config.yaml
max_grad_norm: 1.0
max_steps: 7700
lr_schedule: "cosine"
Rows from block 2, named by matrix and row number. Rows with one number belong to one channel. Each number is 200 + 20 x the weight over its row's rms, rounded and kept within 0 to 999. All counts start at 0. After the name is the row's rms in percent of the matrix's.
# filt: filter width-3 conv, dilation 4 (model.blocks.2.filt.weight, 384x384x3), inputs 255-269, a 3 kernel for each
# gate: gate width-3 conv, dilation 4 (model.blocks.2.gate.weight, 384x384x3), inputs 255-269, a 3 kernel for each
filt.223,072,195,201,187,208,223,211,224,165,166,202,220,224,229,209,196,199,201,202,230,178,171,224,202,195,209,215,214,207,207,202,168,186,185,193,205,221,193,218,215,209,216,229,201,256,219
gate.223,084,181,188,184,192,197,191,171,204,167,211,242,237,176,221,184,194,219,193,182,188,198,217,238,228,224,177,208,200,210,211,216,205,210,175,188,193,177,228,202,188,218,178,218,215,214
filt.224,136,240,239,215,195,217,209,199,203,223,212,200,197,211,214,204,225,230,205,220,202,219,216,205,197,223,204,209,224,205,195,212,229,235,170,196,182,160,187,185,186,203,185,192,192,167
gate.224,127,146,218,176,198,176,193,201,166,200,197,227,215,202,218,222,150,220,202,224,176,210,217,221,211,192,155,192,195,225,219,187,185,192,174,183,206,194,195,206,164,206,209,217,221,214
filt.225,121,223,186,208,185,176,199,199,190,194,210,230,236,236,202,236,218,188,227,174,204,198,214,223,203,198,206,171,218,225,240,186,214,199,184,169,195,186,163,196,215,190,235,218,206,223
gate.225,104,152,182,183,191,178,213,190,182,198,207,214,221,185,199,191,190,234,215,200,166,208,214,201,211,202,183,246,202,213,206,184,187,187,228,203,219,226,201,236,198,213,231,218,213,220
filt.226,106,172,175,209,181,206,206,192,214,199,225,229,213,201,215,217,183,201,221,247,227,223,229,242,200,243,199,195,222,203,227,168,173,189,181,211,203,158,220,185,177,213,204,215,229,213
gate.226,101,196,220,164,206,190,206,237,214,219,204,204,185,242,221,200,223,217,175,244,210,205,207,209,180,198,196,184,207,207,165,190,210,181,216,190,229,224,193,224,216,206,191,191,192,207
filt.227,100,156,174,197,165,186,176,175,182,199,219,213,211,214,214,250,192,202,225,189,191,201,222,209,203,189,217,185,224,225,240,204,185,196,187,182,215,204,181,202,186,190,236,237,235,236
gate.227,112,220,211,206,221,192,204,202,176,198,216,226,216,219,201,201,214,207,185,184,175,204,215,222,207,161,172,238,208,222,208,157,203,196,198,174,187,196,187,200,213,192,201,224,208,209
filt.228,090,194,199,205,166,186,176,198,207,190,175,160,184,212,203,195,211,190,187,194,227,174,174,187,184,204,229,172,209,197,164,193,210,206,205,176,187,165,172,183,206,204,197,187,169,185
gate.228,097,202,165,187,181,182,176,166,194,174,233,232,251,191,203,201,201,204,232,171,227,200,205,228,224,194,198,210,225,223,248,225,210,230,182,200,213,177,168,195,179,173,205,212,203,217
filt.229,082,216,208,188,199,190,190,185,172,208,209,196,209,217,188,180,212,214,205,185,153,244,207,184,198,201,129,182,222,183,191,227,215,230,190,238,176,206,218,169,198,211,181,198,210,192
gate.229,097,201,178,196,187,203,196,197,219,217,247,229,234,246,219,218,228,209,189,193,224,213,239,233,230,193,197,235,237,220,226,187,188,185,175,214,185,198,213,190,233,218,204,230,220,221
filt.230,088,217,183,156,210,224,186,207,214,205,197,180,204,216,189,198,217,146,155,201,218,230,199,184,212,181,201,176,209,184,183,214,182,166,223,207,192,212,200,188,212,188,162,182,191,206
gate.230,093,182,208,193,198,198,170,217,211,199,173,209,195,213,215,220,163,222,193,229,207,205,184,205,192,173,159,175,170,210,206,167,173,150,217,220,203,194,219,171,196,219,187,200,207,210
filt.231,103,190,190,155,231,210,211,207,204,206,235,217,196,211,209,198,214,200,179,223,230,198,248,233,205,197,244,198,205,215,178,213,192,206,187,192,215,237,186,225,212,186,204,223,201,201
gate.231,100,204,173,183,170,185,174,187,175,193,217,223,233,225,206,212,215,195,182,183,189,224,216,237,238,217,218,208,220,223,221,202,201,186,209,190,176,192,215,183,213,187,176,210,237,219
filt.232,111,217,210,209,211,206,197,216,232,232,194,194,187,197,192,215,190,197,202,220,230,189,183,199,194,219,211,169,195,184,199,213,221,213,217,220,214,183,182,197,198,212,226,202,196,197
gate.232,102,161,169,193,186,193,189,185,183,183,186,228,197,186,185,184,155,185,177,204,213,183,186,207,202,216,219,237,181,206,200,163,175,190,190,203,188,185,189,185,182,190,193,214,209,207
filt.233,086,191,202,168,187,187,185,206,239,201,214,167,202,196,230,203,193,204,196,230,257,221,207,212,219,249,213,208,213,199,221,206,139,183,208,216,204,190,188,195,184,220,200,198,193,197
gate.233,084,229,195,221,210,195,234,196,214,193,202,205,207,201,199,181,214,205,187,184,230,214,213,207,208,227,231,258,213,202,206,214,208,242,185,195,185,203,203,210,215,182,198,191,195,186
filt.234,098,196,217,189,202,198,214,211,216,205,205,201,164,204,204,186,216,197,170,185,199,196,197,190,179,198,195,211,214,197,147,226,189,194,201,189,216,228,203,221,217,214,208,212,191,181
gate.234,098,206,179,178,193,194,184,179,192,186,250,211,254,221,203,203,222,185,210,186,190,203,232,225,232,221,229,221,250,213,240,217,191,196,186,206,191,189,195,195,216,187,194,229,206,218
filt.235,090,222,212,230,206,228,228,219,197,189,200,225,230,222,223,233,203,236,244,207,228,174,196,220,230,206,218,202,206,230,242,207,176,196,201,175,189,200,185,205,207,225,231,194,213,220
gate.235,095,175,190,170,187,206,190,190,193,206,205,226,240,204,193,222,197,203,212,208,190,245,215,235,244,214,208,213,204,221,230,188,190,164,198,217,192,164,218,172,191,200,197,211,230,215
filt.236,109,194,185,216,212,188,209,212,200,203,229,233,202,222,228,240,163,195,220,234,214,206,232,226,211,243,213,227,217,235,235,184,189,191,184,187,199,189,191,214,178,174,209,213,214,218
gate.236,095,208,224,219,166,197,218,161,181,196,216,208,209,207,203,201,210,239,219,173,166,189,219,192,225,202,179,187,231,204,215,212,194,211,203,252,203,179,198,198,183,237,212,206,224,208
filt.237,104,227,197,180,204,209,178,213,225,216,179,148,167,199,169,206,213,178,164,189,211,222,179,164,182,197,218,226,206,158,182,199,197,168,207,204,200,192,189,152,206,202,186,160,172,178
gate.237,107,192,217,193,213,201,206,203,193,210,218,246,208,224,240,218,186,242,176,205,188,213,222,237,213,217,218,223,222,230,209,193,204,208,177,221,185,163,190,192,198,233,193,217,222,207
filt.238,108,214,238,203,188,219,241,195,195,207,208,190,182,181,189,173,208,213,174,185,156,194,188,177,193,242,143,236,206,180,183,226,199,223,202,251,213,210,243,222,202,242,207,190,201,190
gate.238,100,230,233,216,204,220,210,203,223,209,213,195,214,205,201,225,216,156,187,216,230,233,203,197,213,232,235,190,213,189,221,210,185,158,202,173,165,203,160,157,231,185,177,193,184,190
filt.239,116,203,215,196,190,201,196,211,176,189,239,232,223,233,206,205,232,220,185,206,162,210,235,214,210,180,193,247,228,229,218,192,237,199,211,225,192,217,223,161,217,224,179,222,223,205
gate.239,100,205,169,203,197,206,169,214,232,202,193,170,188,205,195,209,197,123,199,199,251,203,185,197,195,173,213,140,206,183,203,200,165,173,205,186,198,195,173,191,205,157,208,189,189,199
filt.240,119,220,221,219,232,210,245,217,190,226,201,198,181,212,205,195,202,235,185,189,165,204,205,189,190,177,173,198,194,218,183,186,209,202,213,229,207,231,212,213,223,215,220,207,194,198
gate.240,097,210,212,220,174,178,188,187,196,195,197,195,213,169,217,216,187,211,225,202,199,181,173,194,190,234,201,212,203,218,226,219,222,219,207,197,220,169,166,192,193,201,213,185,185,191
filt.241,099,207,209,209,241,205,217,220,199,233,181,186,175,178,197,208,150,186,192,226,215,213,205,200,176,276,235,222,168,201,194,222,219,233,178,196,210,216,196,209,209,200,226,186,188,168
gate.241,091,176,184,223,221,205,235,207,178,178,200,185,200,193,188,205,159,195,209,233,181,171,204,186,194,250,239,202,196,207,209,191,218,197,190,192,208,225,225,251,176,172,208,176,176,191
filt.242,102,210,225,204,214,231,245,191,192,207,234,211,185,191,195,212,220,213,216,168,186,192,216,221,184,208,214,183,222,214,185,234,230,227,216,198,218,226,229,259,223,216,247,208,205,202
gate.242,093,180,182,184,190,197,192,193,186,192,209,238,237,190,222,219,179,215,211,187,178,192,225,233,237,174,157,174,194,207,216,200,195,186,173,189,208,202,245,205,187,208,195,202,225,212
filt.243,092,163,182,197,220,206,214,226,227,194,184,186,192,190,187,200,178,166,207,217,233,196,183,193,192,189,221,144,178,190,198,226,189,201,201,204,212,214,181,216,175,192,205,194,193,197
gate.243,088,225,179,211,182,195,185,186,220,178,180,183,198,201,185,201,219,169,226,184,240,174,177,184,184,196,243,187,209,178,191,204,206,207,206,204,215,187,153,188,213,158,212,211,182,209
filt.244,075,171,188,180,183,176,184,187,155,162,202,219,200,183,167,190,176,202,211,202,171,169,205,203,201,207,227,190,191,199,189,208,229,205,182,203,218,205,207,217,166,173,196,209,227,222
gate.244,071,194,185,188,229,222,219,219,236,212,225,211,210,238,226,223,215,192,210,219,214,203,225,208,230,198,236,216,223,213,205,205,193,173,200,224,204,228,231,211,234,215,191,206,208,210
filt.245,108,219,259,235,206,218,218,208,204,199,190,173,184,176,204,199,205,208,204,193,199,197,181,176,173,190,187,196,198,202,184,235,223,198,187,163,183,196,174,179,211,192,203,193,177,183
gate.245,100,218,217,182,195,205,211,188,200,201,231,208,216,222,202,200,251,211,186,194,208,204,220,215,220,180,224,205,235,202,199,214,204,197,224,216,230,207,185,226,238,215,224,221,213,220
filt.246,093,175,212,221,213,186,189,201,180,220,175,187,202,201,214,212,163,228,236,220,165,221,200,181,188,199,142,181,183,192,215,192,202,225,192,203,215,204,202,211,193,209,228,193,193,179
gate.246,090,178,217,188,209,201,198,215,201,192,156,174,169,169,183,186,170,228,181,215,194,184,137,180,169,171,185,211,145,176,184,210,193,209,218,225,198,214,218,203,175,224,182,168,189,209
filt.247,106,175,179,199,170,189,206,198,209,231,168,173,212,173,179,209,164,199,220,231,211,213,178,186,215,213,175,219,177,186,212,191,193,198,205,222,224,170,220,198,160,195,216,175,195,199
gate.247,117,193,202,200,210,189,184,199,194,191,215,256,228,230,213,213,198,199,204,200,212,188,212,247,223,188,256,231,214,263,244,178,202,204,197,181,186,209,186,197,206,191,209,223,217,227
filt.248,119,194,198,205,181,196,215,197,197,198,243,211,213,229,207,218,237,211,211,195,191,174,226,213,208,211,207,189,242,219,197,188,209,209,220,212,223,182,205,236,217,201,225,217,198,206
gate.248,107,200,202,190,166,195,196,189,199,204,212,196,193,220,207,220,215,221,182,202,187,212,216,210,212,213,174,184,228,190,198,209,193,193,168,212,158,157,233,187,178,217,174,185,219,205
filt.249,099,190,191,226,216,230,214,208,196,193,196,232,206,186,188,192,181,207,237,193,202,159,187,210,210,182,230,206,174,218,207,226,243,244,222,202,208,231,234,224,201,225,237,207,209,209
gate.249,097,215,189,189,217,193,194,195,186,187,218,222,244,205,185,214,198,174,193,203,203,211,208,219,222,223,254,227,204,218,238,210,197,208,206,165,174,197,160,180,199,168,185,227,212,224
filt.250,128,182,240,209,226,157,210,213,172,200,196,185,208,187,189,204,179,204,191,192,173,205,193,171,212,236,202,169,182,200,192,235,183,203,205,174,193,256,159,215,210,207,196,200,192,195
gate.250,115,207,196,211,210,213,188,194,207,203,231,187,191,216,190,198,242,167,189,195,237,195,221,204,187,272,268,184,233,196,182,234,216,193,220,151,182,243,194,174,245,202,193,211,187,191
filt.251,097,227,197,202,191,162,184,162,185,170,186,222,189,169,185,171,197,222,212,166,212,168,179,208,192,217,233,204,194,213,196,210,224,222,190,168,189,190,165,200,203,179,198,186,183,195
gate.251,112,192,195,189,194,199,207,193,219,209,220,220,242,221,249,238,199,201,210,188,216,194,232,223,243,213,229,200,236,219,249,213,189,196,177,200,200,179,198,213,189,211,233,220,222,231
filt.252,077,216,181,182,222,205,189,188,219,191,242,228,208,237,227,218,228,186,206,193,231,197,247,226,214,228,284,218,233,223,228,198,195,205,184,165,177,187,168,188,210,190,205,209,209,210
gate.252,091,188,200,177,208,174,191,202,193,208,225,227,223,217,213,211,199,217,198,207,171,198,230,219,218,233,178,219,214,220,209,160,174,189,210,206,203,189,194,189,185,205,199,239,228,232
filt.253,119,195,189,162,186,179,160,170,189,166,171,183,212,161,180,195,177,170,173,212,193,215,169,182,205,192,198,197,149,167,213,193,172,185,185,202,192,196,194,158,174,189,169,185,199,203
gate.253,115,188,220,197,188,197,209,187,189,195,222,227,240,222,210,222,193,206,174,195,171,207,222,216,238,226,176,238,219,222,227,198,183,187,180,195,177,189,190,189,181,208,188,226,231,230
filt.254,115,187,219,198,207,218,235,195,187,215,225,190,188,199,211,196,206,224,188,211,162,202,236,199,211,209,198,191,227,208,171,224,218,231,186,184,194,216,216,236,209,218,207,219,191,201
gate.254,113,168,148,175,193,186,193,196,178,193,204,222,234,192,196,230,196,184,204,197,204,197,192,218,231,156,228,195,202,213,228,176,201,178,236,194,214,230,184,215,213,176,206,242,231,253
filt.255,123,198,177,177,187,179,189,180,188,204,215,235,224,200,199,215,224,186,188,189,203,209,212,234,236,178,233,208,215,210,221,170,182,179,218,199,210,200,171,214,220,198,222,227,233,225
gate.255,117,202,229,193,226,225,240,236,214,228,191,207,232,211,216,192,166,203,181,243,190,224,217,206,220,196,210,247,188,198,206,202,201,224,175,208,188,208,226,223,192,214,203,180,199,192
filt.256,093,170,190,176,190,197,185,192,204,206,251,235,229,225,230,233,196,213,219,208,192,204,254,221,216,214,204,245,239,238,231,199,190,186,182,200,192,196,208,199,198,214,211,241,237,223
gate.256,106,233,172,155,199,214,182,200,227,179,191,185,198,200,177,180,253,150,165,173,228,188,189,193,202,178,232,196,209,186,183,208,194,198,190,206,184,197,181,180,217,176,173,195,190,205
filt.257,096,213,178,233,225,239,209,202,205,187,191,195,192,169,171,190,191,156,210,184,232,160,187,194,189,185,249,208,177,185,200,205,224,218,168,180,210,206,187,215,223,174,220,194,195,204
gate.257,094,218,201,225,202,205,209,216,231,218,197,202,213,231,221,237,217,193,216,195,239,191,193,208,215,135,213,182,196,203,220,165,187,171,221,182,223,218,195,214,227,187,222,223,212,212
filt.258,081,199,213,211,198,188,204,175,165,176,245,203,194,195,204,205,185,213,232,194,173,180,222,207,209,204,172,198,241,225,219,200,196,210,168,193,207,169,167,192,183,190,212,204,193,190
gate.258,100,182,189,202,205,184,204,197,171,185,228,219,244,206,199,238,180,193,225,205,196,177,225,209,224,210,219,191,218,205,220,201,199,194,198,179,206,212,185,222,209,190,220,238,223,229
filt.259,094,218,183,210,216,208,206,194,231,212,183,188,205,171,183,197,209,186,218,183,225,194,169,191,210,211,244,225,180,198,196,217,211,217,187,187,181,179,184,206,211,180,234,166,175,176
gate.259,092,215,204,215,195,196,205,176,206,198,231,233,230,203,211,213,202,231,204,182,204,197,203,211,207,219,216,217,233,228,232,208,209,207,187,189,184,172,195,209,189,193,214,220,220,230
filt.260,107,211,209,208,220,186,192,186,219,173,230,205,226,201,221,204,217,199,200,180,229,189,209,202,207,211,187,188,219,194,216,188,136,180,208,202,182,213,191,194,224,222,201,218,208,215
gate.260,108,198,182,195,206,195,196,193,170,184,206,197,194,187,115,148,208,157,188,204,175,181,202,174,181,229,258,268,205,184,181,197,235,229,215,187,208,196,187,202,212,185,195,207,211,201
filt.261,105,169,195,224,205,195,198,193,199,195,239,244,218,212,226,221,185,224,227,231,194,190,252,230,209,245,211,226,229,239,243,206,192,196,191,211,191,199,201,167,203,211,211,217,226,209
gate.261,087,233,188,173,207,221,169,194,237,192,201,200,178,212,217,188,228,180,160,194,226,203,190,202,184,208,213,177,209,185,177,215,178,160,192,226,178,204,200,174,211,184,158,189,194,187
filt.262,090,187,201,173,204,206,189,210,231,214,208,203,190,208,246,245,190,207,181,186,196,222,214,217,212,194,170,177,201,217,202,162,146,137,208,194,192,217,217,201,216,230,199,235,215,199
gate.262,105,185,192,206,197,202,204,186,200,204,257,236,222,219,215,227,195,212,225,204,189,206,247,232,215,213,198,187,234,213,218,202,228,215,174,201,197,204,217,209,190,213,212,232,219,209
filt.263,077,172,183,200,217,215,206,204,190,194,211,208,201,205,192,202,183,181,175,225,192,218,207,219,221,223,263,264,185,195,196,192,250,216,191,176,187,210,204,196,218,182,188,208,210,204
gate.263,084,183,204,203,212,185,189,211,193,179,213,201,220,194,191,217,156,193,219,219,192,168,230,213,206,234,207,198,206,195,222,164,159,151,212,208,212,169,173,187,182,207,202,217,212,213
filt.264,103,175,198,211,193,196,218,207,194,187,193,183,210,200,178,200,190,184,217,202,180,191,204,189,220,213,192,207,209,183,202,199,190,185,214,210,215,218,224,227,195,199,236,206,205,211
gate.264,106,219,197,205,217,226,203,214,222,203,215,215,217,202,214,203,203,195,205,201,218,201,199,218,224,195,231,238,198,206,216,205,215,222,204,200,198,208,201,201,215,207,211,211,219,224
filt.265,093,226,235,226,188,202,220,191,198,231,189,199,162,192,211,191,201,240,198,179,162,215,167,173,167,201,177,184,185,182,159,212,209,223,197,219,211,185,219,227,204,241,212,193,192,195
gate.265,098,232,191,202,195,223,219,183,213,195,221,217,223,211,197,218,238,190,193,177,235,206,208,220,210,179,220,201,226,213,218,196,204,200,204,202,190,189,190,189,231,191,202,210,206,214
filt.266,096,202,240,199,204,191,195,204,162,206,206,214,177,211,193,195,176,212,149,219,160,217,232,198,199,157,143,187,197,218,194,191,198,193,184,179,190,188,168,164,167,193,151,187,196,186
gate.266,098,227,234,246,193,208,227,200,230,232,188,193,184,219,221,203,229,236,199,212,188,175,191,179,175,201,175,204,219,197,185,219,225,235,205,217,207,197,214,203,220,233,230,169,168,178
filt.267,103,207,236,194,233,189,232,216,193,243,218,202,184,206,203,212,203,201,177,221,192,246,207,196,211,211,200,200,207,214,204,177,173,192,194,177,215,225,138,196,226,181,191,212,195,192
gate.267,098,204,193,189,189,195,180,177,184,165,218,188,202,178,173,182,218,154,183,181,189,160,207,187,185,187,208,146,208,179,190,206,186,170,176,176,210,168,160,187,196,144,166,207,190,203
filt.268,094,193,205,173,193,229,217,196,214,211,212,209,201,208,206,174,191,214,168,212,184,215,212,211,191,219,181,203,203,208,175,198,191,228,171,204,181,171,232,192,184,221,178,227,228,202
gate.268,103,215,176,198,193,180,190,200,200,209,219,209,213,232,220,244,209,183,243,184,209,180,206,215,229,215,182,193,250,216,242,179,170,183,194,205,217,207,192,224,221,182,241,214,208,214
filt.269,117,215,240,205,200,228,220,229,216,235,175,177,173,209,212,214,208,214,186,206,193,211,175,183,176,174,157,174,187,202,154,198,207,184,222,205,225,214,194,222,212,213,221,178,177,189
gate.269,099,214,194,206,206,196,200,191,204,221,181,139,188,180,180,183,198,170,195,202,187,205,174,144,178,205,198,243,181,147,182,208,216,192,188,200,199,169,190,213,188,187,211,178,180,181
filt.270,138,212,166,178,183,201,193,181,210,178,231,205,232,202,207,205,203,184,188,196,225,192,225,212,221,231,198,213,236,188,227,210,179,195,163,189,175,160,188,178,185,190,174,188,212,211
gate.270,110,228,209,200,236,205,194,200,194,195,217,203,203,177,172,169,218,169,183,185,204,188,200,187,179,205,221,206,205,207,185,224,252,254,193,152,186,217,183,206,229,165,200,180,167,181
filt.271,116,207,222,188,209,207,203,213,203,216,213,199,198,222,238,219,186,236,180,207,189,193,203,194,210,229,202,182,209,218,192,180,161,178,233,252,238,199,218,227,205,244,223,195,215,215
gate.271,111,191,212,210,175,179,196,185,187,200,225,214,208,198,227,227,216,227,210,180,186,199,210,207,204,180,206,178,207,228,219,195,205,178,221,213,215,185,177,200,186,207,202,223,210,214
filt.272,092,168,203,215,175,182,197,205,176,168,208,226,200,193,189,169,183,220,206,216,189,155,217,209,196,222,226,177,206,220,191,223,231,210,191,192,179,191,181,189,180,200,203,201,209,217
gate.272,108,189,201,187,184,201,228,197,206,204,226,226,238,224,224,245,215,213,222,202,205,223,221,234,232,211,223,212,226,224,228,189,201,220,200,190,210,188,203,236,197,210,237,227,227,226
filt.273,107,234,245,231,225,224,229,199,208,198,219,190,204,196,227,189,206,223,191,194,178,211,192,188,200,227,166,244,224,200,193,206,202,215,163,196,156,187,220,177,197,230,194,181,189,191
gate.273,102,197,156,179,203,225,202,181,202,194,208,230,229,186,187,200,218,184,186,165,217,195,208,232,234,171,209,206,201,197,203,223,213,202,215,205,201,226,225,213,216,185,206,208,211,227
filt.274,110,157,189,195,199,152,184,195,168,179,204,195,188,203,204,203,161,229,205,223,180,179,221,201,195,237,196,210,181,215,222,196,200,204,203,209,206,201,176,175,173,188,195,207,205,200
gate.274,095,209,182,178,218,216,204,202,208,189,201,182,203,196,175,181,241,165,180,201,209,183,205,208,219,207,223,215,191,187,193,208,205,217,213,198,190,250,216,206,240,185,182,206,202,218
filt.275,099,202,211,197,193,170,211,185,155,213,197,214,206,188,208,206,168,245,172,211,143,214,211,191,212,221,152,241,212,217,216,178,215,207,179,225,195,175,231,205,167,210,195,194,213,199
gate.275,109,201,176,157,202,209,184,192,209,162,231,226,240,208,207,197,213,184,169,204,218,206,220,244,226,219,224,235,233,220,223,191,190,197,178,203,187,172,222,180,198,189,168,201,220,218
filt.276,098,203,200,173,175,190,179,178,174,179,214,206,220,198,195,190,212,212,169,193,164,225,213,217,219,208,163,206,221,202,211,179,168,163,200,215,185,198,227,163,192,210,171,223,204,232
gate.276,090,215,191,210,196,220,193,197,211,202,198,187,210,209,206,197,236,176,224,192,230,191,195,214,210,168,232,215,204,205,209,186,196,194,249,199,225,226,203,212,256,198,232,202,201,196
filt.277,105,195,227,180,205,199,216,209,177,214,193,213,199,220,211,227,215,187,171,200,182,204,196,204,212,146,231,196,200,223,189,184,205,180,205,145,218,232,175,222,234,174,218,212,203,211
gate.277,098,207,210,251,212,212,203,226,228,218,189,173,164,197,199,195,184,209,208,231,244,219,204,192,168,207,195,192,183,193,180,218,216,215,181,191,190,203,198,194,189,183,185,167,141,154
filt.278,076,217,204,200,252,216,193,214,193,192,210,232,212,228,211,207,204,188,212,210,231,186,197,212,205,187,273,225,192,205,224,178,183,185,189,171,191,215,202,193,215,175,200,212,213,197
gate.278,083,194,158,197,198,214,190,186,215,212,223,188,222,179,183,193,215,165,220,179,199,198,215,193,216,187,259,180,185,178,204,207,200,234,235,215,223,210,196,229,210,179,231,220,219,202
filt.279,091,204,191,203,203,210,207,208,243,221,161,197,216,194,206,227,203,215,206,194,214,210,181,197,211,171,165,186,179,181,202,202,194,182,218,254,255,193,246,228,194,220,226,163,194,221
gate.279,094,199,182,195,209,197,183,207,203,182,215,233,201,207,209,202,212,206,198,188,203,179,223,228,198,224,207,216,218,209,220,190,205,223,197,211,191,189,182,185,210,202,192,237,210,210
filt.280,113,218,196,206,236,230,210,230,221,202,192,207,178,192,199,184,190,197,199,210,200,182,205,207,182,191,211,166,174,182,182,203,211,218,201,217,227,205,222,223,207,216,207,208,222,200
gate.280,114,213,209,179,191,199,194,202,200,191,235,220,220,219,221,201,231,212,179,189,219,220,212,225,225,197,214,238,226,219,214,225,178,198,200,177,183,201,189,185,209,201,168,226,215,217
filt.281,101,216,207,202,189,197,188,208,195,193,178,182,176,207,195,212,226,195,216,186,221,212,175,188,180,159,220,211,193,196,215,192,211,215,207,178,202,201,169,173,229,194,198,194,165,167
gate.281,112,161,188,185,202,189,186,215,189,186,223,241,241,219,229,234,177,187,208,235,199,186,252,243,237,218,226,199,212,225,234,169,208,179,176,174,196,186,203,193,196,206,213,222,224,221
filt.282,094,176,215,214,180,193,221,189,207,193,192,188,188,204,193,171,200,234,178,217,191,213,205,191,197,215,145,232,209,194,182,234,224,232,219,237,172,196,245,194,188,233,180,170,183,180
gate.282,094,179,184,207,209,216,178,219,191,165,176,183,194,169,171,186,165,167,196,193,196,167,180,175,187,199,219,208,186,182,212,214,202,204,204,215,185,205,194,148,177,173,163,186,179,186
filt.283,092,220,211,214,216,190,199,214,193,201,176,172,156,191,176,168,219,201,220,198,203,200,175,183,160,175,210,213,172,189,177,213,200,213,238,207,218,223,189,197,234,203,219,178,160,166
gate.283,114,165,199,238,205,187,226,204,181,207,199,196,191,202,215,217,190,230,240,225,199,182,204,193,197,211,191,211,188,211,204,179,209,209,225,204,238,225,199,238,222,206,262,206,190,198
filt.284,143,167,183,147,203,188,192,216,199,211,210,201,186,197,209,197,177,188,153,226,186,201,209,203,198,233,193,182,210,200,172,196,201,182,226,218,246,199,225,210,196,203,179,213,209,210
gate.284,126,234,201,225,222,192,203,226,217,203,176,161,192,212,191,204,216,172,231,198,216,194,183,174,185,168,167,158,196,178,189,199,195,195,188,179,194,208,171,194,213,164,200,177,165,182
filt.285,108,171,175,205,201,199,211,201,197,209,179,187,184,189,198,183,168,184,202,219,217,198,192,180,187,218,187,203,182,204,188,175,182,194,197,208,207,205,206,209,184,180,201,178,167,186
gate.285,113,195,186,180,212,187,195,206,208,206,233,220,215,220,216,227,217,188,183,211,206,210,227,225,229,207,238,234,210,210,221,186,164,160,198,178,200,205,180,181,206,169,189,215,220,222
filt.286,087,217,163,202,216,201,177,208,200,182,179,190,193,196,182,212,185,144,227,206,235,173,190,188,193,203,236,205,173,182,206,195,188,183,179,176,202,177,177,213,187,161,233,194,194,196
gate.286,090,217,192,222,212,208,200,214,192,206,224,214,224,210,200,228,208,174,216,216,241,195,218,224,227,198,290,218,212,208,211,197,203,216,210,179,189,209,173,183,214,184,222,206,198,202
filt.287,093,199,190,208,220,213,193,215,196,160,196,187,208,202,185,199,189,174,227,219,214,185,220,194,222,209,208,162,207,192,211,224,192,235,190,201,228,166,170,205,157,162,182,182,204,191
gate.287,091,219,180,175,210,202,203,199,217,202,204,177,208,230,211,217,211,179,177,197,224,220,205,189,211,147,176,187,204,170,207,192,179,213,209,196,198,194,170,213,186,174,182,199,192,191
filt.288,116,158,174,183,182,175,182,187,167,176,213,225,221,205,200,204,179,183,198,168,170,185,201,216,223,198,193,196,206,213,212,203,210,197,213,199,221,210,200,198,173,179,195,204,221,221
gate.288,106,191,183,191,212,204,220,195,210,207,225,233,197,194,203,189,207,217,172,196,233,215,230,229,201,209,227,224,210,212,196,210,214,213,200,205,170,205,223,197,191,214,197,224,204,198
filt.289,071,227,206,181,225,215,215,216,234,196,202,211,214,202,213,216,217,203,182,197,210,195,204,224,222,256,211,260,211,196,222,204,178,188,190,213,187,200,187,202,216,230,193,206,215,210
gate.289,091,151,172,191,195,195,185,200,194,209,200,230,242,208,198,239,176,190,222,220,201,198,203,219,227,199,223,168,209,239,252,189,215,198,208,198,197,201,190,205,212,188,223,204,224,217
filt.290,114,185,195,198,182,200,194,177,187,198,165,161,189,162,203,198,182,202,203,198,189,205,176,164,193,194,153,190,162,162,183,204,170,171,224,232,215,210,231,217,185,218,213,189,187,195
gate.290,104,184,192,209,199,208,219,193,198,192,223,237,227,206,236,239,201,221,236,186,174,185,216,213,213,213,191,199,231,235,227,172,183,183,195,205,227,221,229,249,217,257,247,221,223,227
filt.291,122,156,184,196,184,189,199,194,203,207,185,182,211,187,199,207,195,182,215,204,195,200,187,184,214,185,198,201,197,191,209,185,181,163,221,224,232,229,224,236,219,194,234,205,195,198
gate.291,111,184,183,180,199,200,208,188,185,209,203,232,227,180,194,197,182,226,195,171,173,223,206,207,223,195,157,227,200,224,219,179,197,182,211,222,208,222,230,198,209,215,205,224,227,239
filt.292,100,189,167,221,193,189,180,185,220,175,201,195,204,189,209,203,178,192,261,191,223,173,194,188,197,189,201,183,195,191,222,204,195,213,217,229,220,206,199,182,162,187,215,215,206,206
gate.292,094,218,221,207,199,207,194,175,180,155,191,190,202,204,197,187,197,213,208,213,189,177,204,188,187,205,175,170,203,198,204,244,249,245,170,176,157,185,207,188,175,200,197,187,198,196
filt.293,106,184,194,197,206,198,197,232,204,214,210,213,228,230,230,239,215,215,240,264,219,244,199,218,230,168,211,186,203,233,249,153,178,171,232,191,230,228,195,221,230,201,222,219,206,216
gate.293,103,192,193,218,220,184,183,209,189,170,152,168,179,174,160,167,178,185,187,203,179,186,170,171,176,204,212,203,149,165,169,200,213,206,209,217,205,193,189,185,190,173,174,199,194,195
filt.294,097,222,216,224,173,197,200,203,207,206,188,192,182,205,175,206,219,176,230,200,211,198,172,165,167,196,240,192,199,209,199,224,257,236,199,180,208,173,160,176,194,171,199,187,188,172
gate.294,110,219,205,211,191,193,194,198,194,212,213,212,218,228,225,245,206,233,226,218,191,203,235,213,227,230,199,198,223,232,223,187,192,166,175,220,223,174,216,218,189,210,242,207,218,215
filt.295,095,186,233,229,203,201,229,236,205,221,198,222,183,220,241,218,174,241,208,234,202,205,211,228,192,193,151,190,196,226,193,165,187,175,207,187,188,188,207,191,194,235,216,215,202,193
gate.295,084,187,155,211,163,201,209,153,179,195,236,210,228,169,185,198,220,208,226,151,178,206,216,204,193,214,138,235,212,204,226,205,201,197,197,224,207,194,232,200,196,209,219,225,205,211